A small image VAE, trained from scratch.
Model: 4.97M parameters, 64-pixel images, encoder arch caformer, encoder norm layernorm, encoder activation gelu, encoder moe top_k, encoder num experts 16, encoder patch size [4, 4], encoder depths [8, 8], encoder widths [48, 96], decoder norm groupnorm, decoder activation gelu, decoder widths [48, 96, 192, 192].
Training: soap at rate 0.0036, batches of 48.
Data: trained on short English words printed on busy colour backdrops, 22605 training examples, 11.7 epochs.
Rows from block 4 of the encoder of a small image VAE, named by matrix and row number. Rows with one number belong to one neuron. Each number is 128 + 24 x the weight over its row's rms, rounded and kept within 0 to 255. All counts start at 0. Numbers have three digits each. After the name is the row's rms in percent of the matrix's.
After each neuron's rows are labels from the 100 images, of 14976, where the neuron reaches its highest value: "peak at" is the part of the image that holds the peak. Only what is clearly more common there than usual is listed. The data: short English words printed on busy colour backdrops. In brackets: how many of the 100.
# fc1: MLP up (encoder.blocks.4.mlp.fc1.weight, 96x48), inputs 0-47
# fc2: MLP down (encoder.blocks.4.mlp.fc2.weight, 48x96, transposed), outputs 0-47

fc1.47 079:120147129125119082113143139129072158168143143126153156153141129140115098176124161149133135104093158085168123093145141114111135129124092117096126
fc2.47 054:124099135112112163115083146133184110096111115116114062138103114126142116143134092106133111149130154165150117158118133150122108136098107168113162
peak at: top centre (33)

fc1.38 102:121133116132150161154147124170162139133120081126135123090089126132140114090134079069128135132119165140122133119129105101062129136144138152144129
fc2.38 097:188147130135099105126109114081086133132112145123099151161177101144129123126140122182135120131101073116132110144100135131149110117117115131091140
peak at: centre (33)

fc1.32 117:107147139147130130156127152153132160079131112084117133159134172120110119149087164143118156126109141138148144123090080085106162097105116111142118
fc2.32 114:121108179083101118129092129125123110136079162117107111130126151146115125138152113153151127149118172083113136119091122104079132144125142177108122
peak at: middle right (34)

fc1.27 071:144095135141111121147139138132095144097173163165112169120129143120132149136133153114114169099173101097123117158170171149143143136098147156149116
fc2.27 081:114156098105135110146099102099166132127153136096107165112143102157105130129079128107125053096131142137130130116102087115112124126135112121169126
peak at: centre (41)

fc1.73 106:168147173128176141082113142124108082107119136126139123111138147143149138133161134159114153140130135150162177085119164125093132119126118118093154
fc2.73 093:093128093151102163154140113118133128143121132108076129160157116134130102124130111141105111122146116107085078174098156147159116104134135087095116
peak at: centre (45)

fc1.36 069:100151134139120142102137149115091141126089151129155133113136124145117107169093143152147172081116095130150114125120127139096135129103074127075162
fc2.36 078:134109104136114128132142138131129135157137114149126141128111082148159118149181096058114099152131203119103138153130153147143114123128099108132128
peak at: top centre (34)

fc1.2 135:149137149114142087108125121146103130116137107137154143139091161112123084142087125135156100080076129140134098085119112079113152118101141147147134
fc2.2 092:156131102120101152110113110106122106122132136128136142137136077112108092151185152103102096130135134155133136143132151144128055080130096143130144
peak at: middle right (33)

fc1.8 086:179104147138131119142152109137137113140078119170106152087143134132117123140141148115173146142172150139096125147122129112098122106144150121148195
fc2.8 071:107133134163154138172129168138163132112163182141127129159112142134160137112101125129102105085129137130160171136112163139164122111117091123106099
peak at: centre (32)

fc1.10 089:161126116117150102127137119144126128173163161140147144157127143126119087178117176156101179123135114111147137120156091090121148158146133111126158
fc2.10 069:127114133146113118150085142152142123137108148110084176151125122106096176122115145095126125129165135173118153155109169156134130082096152133139150
peak at: centre (32); middle right (30)

fc1.43 100:123137099141131148116135176125120115113075122104127123102158130117089124139148125161143138156098124136134143105109165091151173106175101113083156
fc2.43 072:100127113081112089177069088095107128140162114132141142128139128141096144119122151113133098102142128163125132132151103132093163121113129135177130
peak at: top centre (31)

fc1.51 070:144170117110137091156098160138127103147157139124108096095130098143098136159169083100123125136160106125135148109112118087119140140148107147174156
fc2.51 090:130119179171137138144150123133113140153129146111105156153185149137137132126139170164158161148101162134139128135142184166134147113138150144100125
peak at: centre (46)

fc1.89 076:125133137141131155166136163102172157147104156115120108098174153145137126139150097151101146110172114149104117172149106114108134133153101123142175
fc2.89 070:127122088149121099151146085141120114109117148135124154139094127093151160140118104044141144150146151116120164120120163125117138109101106092128109
peak at: top centre (28)

fc1.18 082:110154164153135183123159154116127159130100150148152154111126112154116131184107128162137161088115110149107121134132116148119160128108111166158162
fc2.18 076:140104121087117081134107136123109106162133105136105134158117116125135119086110121070139094146131157092174146129158132137120095163133122115111173
peak at: middle right (39); bottom right (26)

fc1.66 083:133121151107103152163153165127146105144136083100115120174116082099106086165125140146094162156136130137131119140121119136120124111105131174095096
fc2.66 094:125107097129116110105137109118123163126137128108132119107137120080138113098122142054099125115149197132138164154113104120104138120123125074121129
peak at: centre (37)

fc1.37 105:093151145144168108107110166126118132162118120116129148135096128155156155135155103155125135100110162104106091161132160181117124110129106084118097
fc2.37 093:149099139119129146141129143114111091134170138134128162136168137092118109133125161133139111146152115185150133113108093083164143109135144159126187
peak at: middle left (29)

fc1.21 082:125109102104110144128158126099100133143110119078123112096131151104058149154114144136108127113141103164098135105117122076122134097107169137104131
fc2.21 097:101147129130105099155150093118099099108122110118099158108115097122112103147153081052139143128116122108123159132127105141116131100124082132095123
peak at: top right (25)

fc1.17 127:099164135143135121163132116149126168117104103116155133157115164101096109170083111128159124117080125093101116150134132103154143143155134174141135
fc2.17 101:130165145138105134180110145088119134123146154170146141124161159099128118107159146151099115116144180175100126128137127142122093105142160124098105
peak at: middle right (38)

fc1.41 099:137145095134113102154175168117142149116130152117123160128181135111119120152135165129114119149119138125127100150071098101126154112089142106175150
fc2.41 106:100108141126118117164112110147129080109114128127107104118130169109121120159116097076100145101146181150137151158162171131105121116094099124111128
peak at: centre (45)

fc1.12 076:100132076092102080153114122159148127119060107143102149111126145104104140118140122138153138157096122106135117154113140106098156137154137099151120
fc2.12 086:118151134192153139140161104071141114153155161100135117134132117122138152135075125083084116118129133113099131105137166130142136109103125160127128
peak at: middle right (31); bottom right (25)

fc1.78 153:116153134161159105151149169105147156123121110104102137122153092141169130122131109116121151132121156122091082169123114152095093104121156095090111
fc2.78 122:139179163093117141127109124152125129154129109126128144171131108155139196110152142092118125143194139149126135118101126114124167163153123129124122
peak at: middle left (35)

fc1.88 079:144149176124158159142162163093107127152122145153135159164162137149141117138169121154140121124135171141127133110170169125132135159133115133112178
fc2.88 067:137094116169086156095125139144162113111118146117137112174133114143137142142130127146144147120119108098145128150067167136083109092136135114087157
peak at: centre (39)